config.toml
train_examples = 72500
output_stride = 8
adamw_lr_other_params = 0.00093
warmup_steps = 740
Rows from block 5 of a small model that predicts nearness at each pixel, named by matrix and row number. Rows with one number within an expert belong to one neuron, the router's apart. Each number is 500 + 40 x the weight over its row's rms, rounded and kept within 0 to 999. All counts start at 0. Numbers have three digits each. After the name is the row's rms in percent of the matrix's.
After each expert's rows are labels from the 100 images, of 14976, where the router gives the expert most weight on average: "strongest on" is what is common among them. Only what is clearly more common there than usual is listed. The data: rendered dice on a table. In brackets: how many of the 100, against the usual share in percent.
# router: router (model.blocks.5.mlp.router.weight, 8x96, trained with AdamW), inputs 0-95
# up: expert up (model.blocks.5.mlp.up, 8x48x96), inputs 0-95
# down: expert down (model.blocks.5.mlp.down, 8x96x48, transposed), outputs 0-95

# expert 7
router.7 092:542512497493464542550431429463455468495467566514494519517412523494489378498472502532450512467499429528496486455514536423518444522483532503515487480505508486545540505462479497474544588607474409517479510545439532514506529439513528526475429518497507501509494497498541413510537495565477524455
up.4 133:464392515491533557476457492522448446479517605555514500523457504468483464456515472480475482492474455484445525456537476500522480468495510508453509545522509517505505430494572478611538408517520473452601563496441506499544514524504540508481517407555490482504540521487504506511469487562489419504
down.4 115:473508500427514524371525469521549492466507474444504539540499469553494439448544539538432461499542507548533472459511518525524506522514436447513559479495565506472522503568437555516515501478450435474556557494536569584576523448520471509479482493510519542491523468499437538499473551498549500561
up.5 098:540588437488564518490502487455504489479548517531544500455492455448544410549489497449505497498490505533474433468520472466456493491494566509452517441501501546570523501461466535414550552463435445462457519591437503524518535523544480512597515500511444593495480480452478489518547519492513523516
down.5 090:496462496537502404493452493522506564552528520533524505496536406545516545493516510412467441535478488493576549529495509442488551536502497504508531453515486402447500484495525563568510530495531515530465434443523515460470517536401501456515469438485466512498482517513491493561483586579486551459
up.6 110:525540558460513477519451508497477541508606525536528523460538536510498470565562544532551515487507476552466487521411501509492458422476422437524484467437492484473520513481518530474507527459453397583448516494506524557438473492519543486506517451559537514505486431502529532498462581485572467498
down.6 102:512518470531448567507475452528452496444455492476495564507515441441432610482502557521508546532542538482547565504433530472446522500474545562510500450528477542479473533525561496595507492493591519473481414462571473498501529449464506481455528539487536478500506511450468502532556484509436499468
up.7 122:540494564471509497491606520514498519513473514559433512436495478484479510498489461496524532471489522471564458500488567483509515453461431513473531454630471532475515480508479490533546522564553440461528453517488484484510612483443548557511507494513484527538541475508554536532437448564535419489
down.7 112:516479517552482470491516514533537562491520402523494514532508565524524540517529394475553552486546451507513465512505539524488451467503507522481498452489412466497478400529515437507455551441473512472487405560525469458551510480472556475504458506449467599484579422514523486509506475505482534492
up.8 096:511485490523565465566469478514524483528499554452423535555474504522517502469513526527427540505448476483506515517564521569483542435428559576482484475556606417480458436449475520499478546470420482531512489462537462502570516494435549483536504542522506487504519508506427528523491503545558514456
down.8 100:484529535533556490518496531420502483511535480496521473516469466523439566479533558462466468484490560501509537504479531512443521491586518447524498533457440520508472456526507507516489560509520532597466511456555459522499419594537508466455480462491495497576469415373492518439511507444481530482
up.9 103:507536449510495521487503523511555548504471481453540562453480561494494557432519505587503559503454470486551462479543507488574512560498506457522480456463552449520513496507484492550440524497513556507422509468518522469524468575566502555514545459503471548531534527422485575476580514450411563480
down.9 103:504472509564508504466471543468532447440501475450487443522458508552559469508542522530464474541484506534529505475418455549487397423415499517503532508484473466575516470556456511498447534536505533508508517518455602536531488570502441472534463518515562452490510455535540466487512468513501606492
up.11 102:462488581534567565545507450433492475515502519502567454551513534492569525509486538527431458462535436433514548451419491483444550466499523459496493495478507512475533494454467509517481450488424521551484511529494499516467538548488555530511501515455541451461548445424541469557393503517459537500
down.11 110:446524547505483461464492497523454555498526410479484538478518537563485488475456488447495493559487527405460478590472512464482483521513415529599447522517520526541550474479591487531495494474491528480509490471541508523523516532469482524468440452494471432559489532405521557514539466483431549551
up.12 103:475432532450485534487509486401546503467564485497564524531486495562532406494489516522466590482543500537481460475451531474522541526509578535544427416450490446552525496534512566470572521562513456515488516502438541515454528502546520474436467547465498474492514482488439520498532507490552524447
down.12 092:537451473494509418483469439502450551502446542485447445540476489582524568514539460473442456549475482509485512529495510507506436520517443501540524521528482485442468445503493475573503551540525455468431457459541435518492525530499464512583503463473472443449458533539606504460428482512449482482
up.13 108:480446472520453481488477466567556417536487454557525552508474482502537528483406559431526467418555469451500563509491517485495483526509505514512370473538558498524541537530548530557441458488496505515496414507507550554532520437474517517476504505571450513528533487529508504439443530511485515496
down.13 106:460525539451512506546401519551552545566476484538545512566476468518438493508476515447458496554570519510516519512500500555462480469546584527474477483472522547500476472477620450530443468450466531485487541493403499444518455455419475505485536545585484523502518554504499501482511525499485547520
strongest on: dice: three (73 vs 33.6)

# expert 6
router.6 111:529479556486547506470492461524519513436517473473442423478521517487476468544514470545494504496487500586412574492510561479557539515469467473460471496516480412493580488468474508521544366471509565464453481513509434528524395531534511466501428480514519464525503502520514536540477506443532489457
up.4 127:581424527469527531491445488567509494451455483500423509475527515521462472495475478530434536427507521489508492548497561492538435473491529531524480475523593499500484465511498474499499464384527467504497494530450514499499480572498515437435494419492551428497445518592472569563530513521530524530
down.4 121:489525542513535467453533507520442457513513537452501481540463584466521464510519462438495549455475485497430483486580504513509516498415475467514510472401505526492509474434608536459508571489496410502452485489461516499497511378458480553486480498521480510518555560523468493453467575494518462485
up.5 136:511423545495566428529541489489477440500478526528478519462589453435556455533478552467503537528477556546415525508483514499527450502511492421502525502499553535502544492565511501539482481518472458506528381477475446478525527506554465521573453492534555533499475435537513477536443476554444514473
down.5 125:464481535537617530496444554469485542452496487458507544442464475520527539582523459539493577556441458546467484523526449463503467478488458501444506544428511587502522487487530479538435535537559488522484484506482498546531481500514541500447480581474466486561485428465484502499472491497388499502
up.6 131:474518541497437464479474463476538538481536558488493489520438563511457469462461550457514484447476444566522430501587522538549522490529470523496437492512506519543475492480457483509498488433520537472448534546504436497455492564485436507538454537495475530559520540532562528445607595502565504463
down.6 133:538517434519507501567441495497476518452504469523493498479494434492580543456463545420474474525531458496526496537489468443519478438533497569562562477443470520386559524482508495497521620468574535532480428469511501482561542510480498462475469471489515478468555451432512486518502454541500523488
up.7 083:508485443486517511513542494539473557440503549528448477524562514448528478571420488432555449471455543501524509488518470448532558510560525502458483419463613529525469502576499497428566467520457500489474528521529522563527492478466530450494489446473485465504430521463533538494512513510492536402
down.7 113:536448506459518540504471483510458587494538517514497462529507371580464560516500527454564499548499524543455402542462524540553523535502534489529525556459464540498589499473524438510500469438509497489461563501442474419505499431449512520502560502501475487447495465537522546516528482498445494508
up.9 165:543445578470516492505492480573568486466501555492490515451528462566521442481466472566532495489491421556472485408532506462555441481529468525463545523455532445460533454493533493524542490483540528502524473462641416506535469527503453529489481462522490541519499498519487471507475505421567499473
down.9 118:551505516531352483487533441530444472433496510587492571475472437443443555504473569428565523469467477535501471470478496501549480477517477498556496496489477540503519508545481542563476453518483532491578517518522485474547514495519495467505533508496501507471434504526470580519511522441538561426
up.10 129:504499541550560486443467521417522485509536487551493475545553494484586472470591496497531534516522494440477585468546456485530526518514462532474487512456498370488518482514460489514524427509508480465479524514462497498549528438517440509503441501442485510521499452516414440461423480580494473465
down.10 121:491557473496472499515552543524547495520490543470578507464476495463540463554460460536477483524474480484526543584535529489358508463494498450468447512536518494545461503566454483566541471505502512468469443480532435530437466432538432529483497553561483450522462561526518502510508437494429453473
up.11 151:494501536429529563467558548490493518465530519525539452518472510467528539529510467550507488508504477608458464445420488518560547483529522555432432543473488412454517505462494509546497505487496518467505553525475481576523467493477488477478452528465531470601478418532494527539479480438450470415
down.11 123:456467460504496484488530469545484399526490535467581485488563453475512516457456489518506532507462479539473524545452591471462470470459472550464491538501456492552508476438507571538502472521471578521532478482406495487514563485514544532545497537481540534500406494427430517555551522493569520452
up.12 014:470448463446499491533496595494465443505510537423495536467553544440507433532450554473445526514504442506431482532505499501573510496532486468495538542581496445497544562466449480473427518494504441542469470519594506507516486466527541576494534543500546498499531499574472541445507435472534482531
down.12 039:570509522502518562538519502542425513479526498457547477482533413558479559501456501480423482480514465503557555573419465466496482501446556432522483519476514553484506474414504557517503570455494568573504440503469468488492430462505493508504551479465530515536528455471471541521496527461449581493
up.13 126:502506467478491509473538481491518496530472477436520462475603475487413593549428441524447454456470600496494484563478540512465539540486544502456486457489484417526446470478527517502485503473485435494482555403483533475508559545486490453506510530566574553523451502520548492472507541481520516545
down.13 125:468494534504481467524555497581487475531505460560558547444465409422570566438539443507424491552469492465501498452521560469504503530549478513566588545481520497505512477552515474471502543491469481488531552462458544413498478502508480499447505507477556532502457495481483482547455516466520395487
strongest on: dice: one (93 vs 33)

# expert 4
router.4 103:501421586535467478458509527534514508577522431505497525521487504466459452490521515523448528518469524512435535372579590511482518517474434460541463527536449465434494553476477502502531532519582526414488468475542439455512507458487480533529529469505510468467475526503498449563509515478488479562
up.4 008:550476451500499532451515518470526486513525509480551494551468565459543606479448499525479514472477500499528474545439470436538539471544503484502460466440512503499555431549511431452520402484456460466449500540600503527514491532541468436542462506517475582458516465487456519486559536481512536418
down.4 025:429509560520515500525484541512545529487471526430494448437489549506464448449460449482482493496499506549460535500501436560414516461492443504497526453553495539522482491544494420447483589532464458538550507589553457538505500513519514474521485529502562452520500576566429496493491543537492562566
up.5 142:498514481454460421499566488597548457445475561450557480539523469550488449462484481500528529569471471570529462554554561516464457436440562485459473522553524492448530443504461551524502538524480486469511464499562476514499439514544564548494528489489474433523505495480565502524471422512472485459
down.5 143:548459501460557488472495471541449523531521479551497528515459492428462565486516511535546594460505525479466503492380466499542464563442520530488475540466501559448482433513482475492546573513505579543515446504535536496496594503428530502500462514487508525518542451488435485510528457524425464453
up.6 016:540542510453529508494489567531542512444476450568496472547450568553453516461470490491494491462502422499512474464405460498482539491523529475503439506557523571560494507542503439414476489491481469480516548509506482513462473538492456499515538536578531550516440564577509520538499558503491469386
down.6 030:421524556481538495557496445518558555432508525470543465437515482496452429519468450513475452451514520526432528523489478584477540465517445472493519488499479501551507513523455455415509540539468474530486533593599461514513534491520504485516471542512567451521498502525461492428518503518500544602
up.7 007:482489446476512507569544518495542468454497514511545587450484501445486546561505531504473495536517533551456435495505513525481506537593452516477456494425495525558486557502527404505533459510538424495512541567579483476473496551500503488455510562514533487491491537540452537486471438454397500436
down.7 025:428529539510519500558501547533549543465527551410441455462503523499489422482461475494433448491504523525466514487476448525416477497524469476510519510493464527522507475534496448405500586561497432556523520598518442525476502501521523434520453550497540428502479558503475500473516514526518547573
up.8 009:497537507455456507546490456510522509454432508517522495468445542436613506443447498513513511521471460508535496510435460517514478506480490527469505492401484512538535472539485572443489427466472493544533541523528486516548525541543557540451457537462484489469641574516521474458457473512438486495
down.8 025:425485523533509482559481539535534531436520542416506444462495508504468427455483466480461443488485546501448478509522437522440502496546474474523531455501453517536488491545491444360514558530495453553564488567542434554473488541492493448517479515524539467493478533549461505473538487522490550578
up.9 014:494520486520490466534492606559514509460439553566466395504514538514467528553486523514512479448580505544492451498539461409507459519517558544549464538537502469500529492494517459477481465487515534523570499575495516516525469499471547468522519445555512566444473562521493527498478409486481466413
down.9 027:405458566518526452534453531537566544521509479465475438482520548446496418469478499460476459493517476496498549517453450505420507477497419462503571487549519561528468486553481451410501559548494446536512532566564511526449469531448535478501476534502519470533473557544451488472527516535486538535
up.10 012:535504528465503492543581493444553493470543578543462595508459558465454471530479451534502440505487502542501534487529491560522490438563520484450452542506471449445531530508468527512469509495507486502527499549571524470461433466474510468474470504545553558507476487452514553480388551596487546489
down.10 029:422493537484522486557514543503530550491482521399474499449475531522464435494453460500429462481542512557478507478497486542464514413546465472532555446552495510488491478559471441466536558523481448513562522583491471543478488511470502478510472513564567451512515551537413472458491537491497550589
up.11 013:499427560508465443523495530467462524495436504516466583555510492465577457535513444580478485444436538469515476470506478521501489455454544502486494484500523519543534547450472501498492463453523502532433558486511478529501529551469529424561482584522602532471525523520497490518372508499505446492
down.11 026:477532564485480490565490511519525548544530540446490482488508506546441433443515482469448422521500533529480519484478452511463498490515399528479510457525474559519458473503519464430500563560504433576530493607538502518494478497477544449488463530490538435536500564566473514483542517515455558589
up.12 147:536472521536512506462488498485517486482550469498555504464490501451495479558514507501439500524470469568529487479475518502539529512487499529507500568472448552455549534529469477434461589477510542509520512501539494417524508473531405437529565443605500434513450471501484454537422387483439545524
down.12 137:466457572528520547469445510488491505417458484478518519414554515475534544492510477521467497444541490534593559477552450506433533487510550502523453503513574516480461513445508485490497483537530495516501599492519504534574533488521487437506436553481419482436599493515495471531528432518508523550
strongest on: dice: three (78 vs 33.6)

# expert 1
router.1 087:561439522497477505484491488516481465474549478532470494510445506454514497500523503481486499481472543459518420515460481401472464529480484498575481492499522565463499404476492521496524488465622626562539522535495584497433507507492492541462417470494500475552486527538468518530444553482518553540
up.4 019:553482499573431460481449534534544521494470449589392434485517527474492457532508528479422522470477494496555511553598495576479478488469506508468493560502499444518517469540471460428462471494531559503543452471516527520439522455545512479488551534530501521463515536497460595522517515505463434502
down.4 033:553476504515468482432517456551515495548547506499482530522554556492519511562516424539482511452437500510517531506499540570531498377499472543501512462489450490602578490503451520446483490526465492430521478508527527525478518590464539469550471536489621508516485544442487471483484514551508449492
up.5 010:489436458493466501520435544457471477511453497515545484546450523521505440488513413487439520547517526485496530494558512484458580530502489510422541539482468531575531556540512533491555506481517509435495610558503512573507426489515526402474466529538581479464502495505447554442527536514496505509
down.5 027:518540512514487416397529511492535498538547495511471508536578507526525504543551485535491463435438506444545495516449495534513482369523494523485511487498489443516554498546477454423452540490498452507492526449543528493483512577479518408546526492481570517532455459468497518513525474526590436520
up.6 014:565523463484442517520509538556521453494491485516486534461532571576566516473479501563518487556452485501547527418492532512588473485574511512434471417416493492532546520439455453438495484516448501459561471484521518462488469549586545463543495531548549462517494557500478518506529507441489480516
down.6 028:483488470479440486436511504509524436529485517480483501539520498476467519576498450549464459482467501442496440464480533495512506432499518462488494515480513474529540584535441463414443520525520529464483482446547581491415550575424539385544489527479509510489509456442509463511496455529563437519
up.7 162:493435461549565493449526572461506535491450511492492474477427525538570496514548505495504518510504507621454491506470488529497505477494448545500514504490416480551574482483460461545443563467482547403514513420494549461519419562553461515507501512522471448548560450463488487506534532534517509520
down.7 160:560481492446533483528434483435496495525536507472414483478531426509468498497488477514427565520528548468565543510519514595481559517561514472562500558472512481465431513469487476529499591562470484499521578453523441531491485547527389482530533503473434507542513487467533560523518501465497498519
up.8 021:462507549490525503491529511478559518502514493533517556496453502491486436464514448453484483469451519433448525524532595472561496536517515526493476538469565457587499477480460451429509476549479557492528452556486456556447497467485527481444572488451477518580499426607532528516451561479527470479
down.8 036:481500464493460414456537504509499480527514493527485465530523497520494471579543422499456471485394526450528524506522478546503475462532514514478487457495444464502584563563541515499478518497486502486486463482581553477409546613481533444527499479497552494463496591459464496463506526486574436516
up.9 009:481487458473451493523454530437467488509497468546454530502455461474486483534406471403485535480496455568490518511590483542489527479566498485530508490505540520566455509435407457417506460482512486506482530501532455481456474530590490457449511463479566502502531572571525477452503582484530500498
down.9 025:489520470493466446397548467506483462491539535544480516532549496502522458579518421529484510438431442474515488503541521520525494393537519513513491496495464484520544520551457449444494494527480512459474519486551538518405545580482554421510470504475541494568517495461435519548520476547567449491
up.10 013:485449500487491470540552554482479422506500576496480548467454570490521475490465480593424474522474621471542531516514498563487508495465505506482448539568545550494526491521532513450473426522489501545499544511537427470530452484486496502493536544457512550479535400465459453477522491509419452485
down.10 025:483455489488469470451520489533448447528509487457490421590525528518538512524489471531529468452445470459515510433503554555524552432561437555515486423540481474536528527563468459471449478502492498461459516494556577556455549571492553419533483538499517513492490531470495489522547451498581459539
up.11 011:503458467517465475476475490523497408423541471628468469437442491497500428456510554550507472465440521468555436519464473528552483515497531519503494539526479459544493498560465494406444509498458502521472549522546520513544483505570534474506540586436470554475499542563526485447524499491500480479
down.11 028:479491505486469473388541447515518474545507518499485491546529545525491490563522442540475471442434497508518481508547503537549496395493476495500491402516484457530530545530463461416456531562507497499510481460531532481451519590423522420499441558504535507507488490442495517496522453526588449505
up.12 008:434478519550510448550454494473526470572470491455460476529540547501508510511468454560386493449473534555506416583537497521520574476528483489493497450519527532509558550519520447465501489456474528435554562520504524537484484453470574495484486481474520538430505558558463502467507465460507468416
down.12 029:487504488488456440424561515506511481530484517488520554559538521520532510560512437550452494416466482459497466483494494518538525370525497479535502438501482448495541483555478457428468498488479515444482514502524524529457538600472528404562500537526546534567516519481487523488541512542593467503
strongest on: dice: one (66 vs 33)

# expert 3
router.3 090:546423616452491519464419469535485515502536459493505527501451536455530500501491560498419538518507506463502486545442520509521552485452502471584565529493493578542495455398507500540521449523593451551471521467518482454461490521484523471543511515496515527539552520439484515467493462536442538538
up.4 189:444446603493525576504496551495500566416469486468494521460454474446514486440449521491493540525507505526453469534476470564543471499556529546479484512516517501482463504487515497550477547540445568585465488411474467493440557512536533454546479475471511485509539455468520494543498401461499546429
down.4 182:537467485501520525506498456503441516398440461479422517493490530503573475460497463412562472458558526561530535457547537485488510514485477486535475540522507494529531620482474471496485541532453473572499562568514503528483510462470530485515501494549455475534485523541536493604466408550529508517
up.5 010:451544401509536510555555564531465514498507504515426518532493499476493493456470516541469486500405517538497531506479520483463427386571507552456504506540545496517524510477444485470540406548522523540551468455472497504493496477441497464529502486497539505517544575522428498554426447478527435514
down.5 025:477510422537480493532534524518475510476422449558483515490534506477512539414435467547508503469442519510531505508565487460495516590521489593442491547471510463535479501533462477420499550552485489521522590529532485498516471574519539525433443593503484489573553465467466500498537500497495435541
up.6 010:458498483535464483561563522524462436520568503428489549531507572547523492465454592550496485522439552472491454502544547497523572470538472567469441591504528471482523511510438526458472476548485485498576527533474446493486523554513584447532517462517511533551495535446444514559474481501517517475
down.6 027:512481427509520524572542489519505496497425398526497471471515527460541450473472496555511481433491517543546464485546532498497520496573514554468439481473471474546502531471482425420476537509541464525485594558503494502516494546568530524413477550579515476547491476466454479537554513453483442544
up.7 016:477510453564508528538466483534570516462384513515498456503518532476538459457469443469462550496514516495520550553507500437549540505542491494498552436499490523572523552574443394482517510512433514458514540474483441524438474458512449516475485488577489497424523534510504583457519541494468530471
down.7 033:495539395499502490526579507493526516473490405477441491444525539464487519444493499524495498418459471508557528540554526521506499515541490553504455513463437415534517499524514439468526553501486514522490530530499506512539455517591519579537469502562504541560517492439441532573510510488504406552
up.8 013:448517481552503573492442490460423506518470555595466529536508547404522496470506447574482525450511539461406472529504482462440509567479512535547509486530493474521469507548475483454560478532450480470547545520593480491525466466500528469510483482571523494529474509469540586483451511439522506456
down.8 028:440497408535492473538544437539497546460412468511487483466516526455533475453430469572546513504456506530516556462523502484454479503550494579513453467507486499551506485469462447437506525527469461510556563531516501501503485513571527557427499539510524507530555481441428576509573510464510437541
up.9 183:559410486541493535520472513422451484542470472443537500488590510507510458554486441516475480527517519449490541538557513461414496543494497491507389565526514550505549442514433555491546404565515564488517514502493487475499430519471515501557464479493548472517582475496531542493469496487489503496
down.9 174:545538514520517476522484517445450477519495522492441472523528473464539512528621435443496529484521496534562482567535465499474568494470448472498481493541443477552533513491487578550482506539438554502539497595547507504461459513461519532500528517442467456541605428463506514461530491493497457416
up.10 021:435487484484474526496490529523472565430478490499527548506556613516590443490499455529510571496602470498557592525453477466553502494529429485477428509575487542449512518510486496442529463507464455506565522499544534476507478491552525486502478506539469471464548498529546531505495494519548463581
down.10 030:499414425539515492544508505538474571525448443519429456510499523486510486463463486524510432487419547581553477488568489507476514540531532583515498512476481474592533550477436456448529540539500554515485544548530495507469505536566546528528515546478481483533484481453428501508464533435447452521
up.11 190:450451504524484483536513494537542498525501510518529481477560504551502502415543490527390565514500524492452472550522527483504428473550484447494489521472455526443579489511479495482502537532490435553413524535562431467432472531513411413501502521524510488552463484466550483446504457555448514448
down.11 182:508486457517491584513553470519456424500506485532496490507456510476532608466507504582536452523536486450540532441535513475512445413461505549549470450540467501483462530459515543488538508472476461482518443493504550511470532455546591531493507476463571498443511447498555411522565473538519450466
up.12 017:509485381531581484440436477507533492492487509571561531494486507517547438480461574597501441496487567459522489499528542526521496525488590503477528498520459453521553433513445444435457452456475470483518542547467466508538481508517448521549447429487515510524444473496493543489447506510535521490
down.12 028:443484474502466538541555474456493551514493436467490494502494525421495438480438470551526533488506464519511500476529501482429499549549546595462529491428460458546540493492495470443534539541464482514526563476489544410491457513526524528481458469547512537541482451463451536582506530404427447513
strongest on: dice: three (85 vs 33.6); red die (37 vs 15.8)

# expert 2
router.2 118:501542549514500481543463531502532510534542526521476523501525507470449569509496489479547466512530542473546530417501488578502461535522526450464432492467587460503479584476520513537436459397420558421493437512538442542529474504470490479514452525509461493525521447495510554478458589438493468478
up.4 102:511492550507404560521460429492507504492480501475550522493504596480508515522487574563499488463479475506480480525443573485484455582479555478451491451522482448488606562521490507496511523530427600455476531483512437481456475545540495468470486513505463501559423559487532435496471459507516508478
down.4 122:501535474520472537490529462539520482549529434419578486550490562419546535490480510452463547456478491480580539501540553459476436435540458459486513467489495563503484455538469483580488535449538506481464475471459546520440512497440532500451485517558549536545459538553548510445568553484531515490
up.5 117:518487587507488539468518492460485471525538484515481452457458559509502503417448527461563540595486512485523478524480557514411495515525488514458530531449519513451464542505548483522482461476504559436469518620558457454510476487524489435553497442501470407523530459539489530507469482494459571451
down.5 120:577533503550478524461542514494389450573495474509464504484410458511452482514532542503551550534463481469509546478524492565496501445514532503501536492415547520447498477506482537468530530550519577434466548464523461499554480507492497459548575418421453471497500491510474476520530530489541483416
up.6 118:590444534513571446494538507412475510546448547433546549515484484483477519521495458475478487472462520473599549502455412491471527506426480508494492489428484472529526514568470509463519515461521527414589472566548488494512538490507548490418475513463486496549568500451515505480479544525528481496
down.6 111:481528513536493479550462521480454494560521460490561529440507483523484534421502457478513516486485421478468471535494496472485547503514427524566533545503482464411546491482518417529472558483492475573368548500470523413541517470537537497463585505477460520505515437498450453500467476508467523554
up.7 020:518540520495497486506439527478493555514513493582521448500507508444440424496487552503443543482443509453499568468530427546436525460468485541535503557527484551484483506498465478474419498545480495493477480576605451515513450523512485420579584550445497537513460458532539491529479520499520440477
down.7 041:582536480521480497562483465486471528456511492463542545531481468445492492460545519469493510506459529487502545536442436460542456490548408466503541448470566554515505517512490497506482462535537453564505533559515466554406497528508528505520569432437457531477416480459514461506436581551453512539
up.8 102:522461579556482478543474536498516465515540483527545520505432454457520536583485426437483455500442461421526468505556575538567519487471531478459451484540475408537481532538443505485481474462514561459484529493410509451505472477492502569559496471538522531468449483490488483471578458463489524515
down.8 109:454534574515547517482450550563434471462540526491480493429471564500496417495454464481605491504549576457490500463455497537471501538508499574503498446546565521497449484496485570500466531514477527433503516518446527516470528497503515510521502476479455482444508537544531464614555525494570509449
up.9 005:476419493549471504580511505445479421543484517513471536453432549458509444487450512500432487530477421510482510443542475542452560505522489504464530490538535521569497511486538500409584487539552514467520571558543473521508496507563532441588510530488467502521531440514521485519531530434466508468
down.9 041:574543476519470518536493446510471519475525521490517530533480462431520476459527511462485493531486529520500531519431455454511439532574400470518539472485589534502465515491439507525481440510518482549525541604535490537419513523533544456537556438442457517505422501466496469509427566551475515520
up.10 106:487483425435461544461495532579532521472554553581445468490478464470508510475461486543546523539471428527498498445508495474554490498447513556467474531539527492512490479542525513520524514591512472485487436546527479458502539471541524514412550538498447427559478548500490513435527450454426489418
down.10 114:492469536557505459477494548522516494478516447493477540523397563505404491533498464533513513497567491488530450519466481514456498490424401553502542468564519558558552441464482395562519524509572455577523439533479554491497490491495499466521500533465519539520550455471498480510473492510433476509
up.11 107:509412578498502435524550508514568518444500497517478493524479480497546505520521498515509481421520494551511427441447485545473505599486532533463471527455510504495531492565450473568444511481462542433503546440589441520485482469429438524556455552542502507533513505489495466456459462480491552440
down.11 114:526570495552433513460483470568418494540530516527469446513519516495523478516506497490508495510558510510435428505455466450565402454473556512534578466537507512503530493479542559444537512475469479439443449559485556548470472558474477499464509499496455514535506535530497393473559468566502459495
up.12 109:476523469575488522550502464588515481506523481519555496483475531482460462520511490489510475576557461457477553446574520491451509551527430555517533481566522529453489455561490611548439452562507452484502517520495487474495496468489488447520557535445516592468440535594470543520501493490500520480
down.12 109:575558513539551465447515481465445536500605524560553484483410521428537462504530507452453526485494439447528512546515488501491551533412466447576542502573537550545519532486514488520460499466559423487471487560500527454534490468502489421502516517463535461516468481491470465486473471457488479530
strongest on: dice: one (98 vs 33)

# expert 5
router.5 103:497520449482494476538553627510471527439467522478479520489476519562477552506494502464584482489536489497552509554468418576417561483470559476438455509530444485524433489514500473513569539468465487475510497527551567500503458425495455522557550516481510448508492479519501433540452446468481531495
up.5 012:505412524491524500471500520442507448498540603491491522436531508469544524513520484544492481529498521494526490452462475460424546473486507493555472547426466525541461493496407529476482533440479575468495491470520469469494493532520605497484530539534565524511512406601494470509481512572531438541
down.5 046:574553528515508479468406466475453483447573511524414473484513502575507526516472609496545468547458534499461524472504512455491489494422463503441461493426456537498542470457477493561505492474524479544507528538569468495485563548458523462489543510502442486479435535562546504437472529533471546497
up.6 007:468541526524515565482454493558552541570536518571513603505506564492479426475496458571488481538475521489522566499469529433473539455517479438474500481494444514524551493464451520462515528526457483444490551493471403495533495537629466480517532484482445481485564549498503473490512522515490440473
down.6 046:590547531526496479468428467460450485461540514534417476482518492546490549520447582511519500555494530522451526478518479468534462515414454506449477473404494521513550475446468494567483501496503478563519531534577461496507558571476495449501516515508429498504431536562553488459448533523463541469
up.7 101:476504486484539493482449517496512583433504477405516489506489490532458597534459493519496519487484562499473567501515472601471560551514494502547442440489524582492441524490474470517544463491542467512491479524520482457431483492438511510545493515588530413503496394474455457463469498538521467474
down.7 101:558558490452429505520491489443500531505406468516437537542538493518460446526460494500488525541536482524490566524435544499541495554450506539491510516552496501436515526498549543538517453545492500487497364449522495470513395425468471541521469539457510522545456488500496575461500474530463552510
up.8 006:520459442525560550474498484470550511513457459558571505496488572456450517460514500528474483485400494499456499485413524497504573529522491517530421534510559482525502486527483430427550493465450557478559559497539454514475587530501517446512521511505600481447451533530482497496508529573479497470
down.8 047:563543541539524467454406467489467482451563542536425479452510547523499533509448586529524497549475547522457525470517521466497500503437488535443479456421473509521546451440441471494486517505504489551534524523579457509504573574478542427489500528518433505486435522555525502464463532528456531481
up.9 104:481540513519457391462548505524492505513485474464495537473583503550534493484478498466539547520457480495483489567502480505481519512535506537481432482469509464533511481510442543535463524421465508531550585476488522423516447521486455467522626627608489516510499524528500511532465471512504538492
down.9 105:567506524422491492430527437504448517556532480495502436546549452499535545448457504474502488523488578488536481456473487474611509523461479498516530481538444499407476495494554508555525435496552534583474418542535539529493513498496527459554553431478486504451529527460510476524537516525464568494
up.10 114:448427471507479556520569514499446478508474571516561471546584530579500458505460523434519549519475562472436417482456515520476495459484541470562489454506489458506495507491445546507517534485471469559529497487508526577457487446554486470473510427503502530547503589477499421474514546553546484522
down.10 120:465547471533580514472517445478446531491534437537488460493491465424392457552518491525491528517456552418526586460544478529452485533479566481510509485524519473454485467540551468481521535523478464478457521436574427512488526486509520570512573454525508491524526487517440430504500477521437452535
up.11 111:500454535483530444481510579447482470489460588463524514453516530506461463487514476420413474392522533535537508514489476513522489462476527566563468538536442495502520504487446473519546506438466507446470475478525501500448477514477500547504612513464490512537547459527494567506400486563532528461
down.11 108:494442533453474446497485479519510462587503474451516515493496565496459566469439529562515464427394423536447500517515489570487514526508411422522479575501538502434489477490516480491588501483485465504479517448479460494543520553532473508547472444517481541565494528497433518524532469561514490518
up.12 096:410520516501496523505528578484524561452560522510471525429484475491581561482422537523498556537426611478466539491478503499487495487508532500464524472480523466476408453465540503548486472457495565485403517538486438539490498567524473475516529502545453472498501447510541530499549484437524535466
down.12 109:593481600503484524506505528494482455513506533485416446495473440499525570473526492543551425545553491474429488426481440488549443467516526546441445495452546530449495552513528561496478481510453545481462451468438421501538481545515508468527547479518480553491506526486541505529465510548487447551
up.13 115:493522428489512507563547494529457528465508535490549550493568553565519504442502511488540545501540558482491485530524476460453534469492474533451489505479473505470504555483484520432424484450518476562486547533472477453487445383505501535446534457450487548488473502390549558561461485498465443566
down.13 109:497533523517557493575560499490487503490535532582446482475483479581580511565513513502487488498506418514466481495471479480553439487561494508522559555513543470462444532469510557586485483434437488485543516569521485436502554484478490508513584483479549470471549521494415516450478451451522467553
strongest on: dice: three (76 vs 33.6)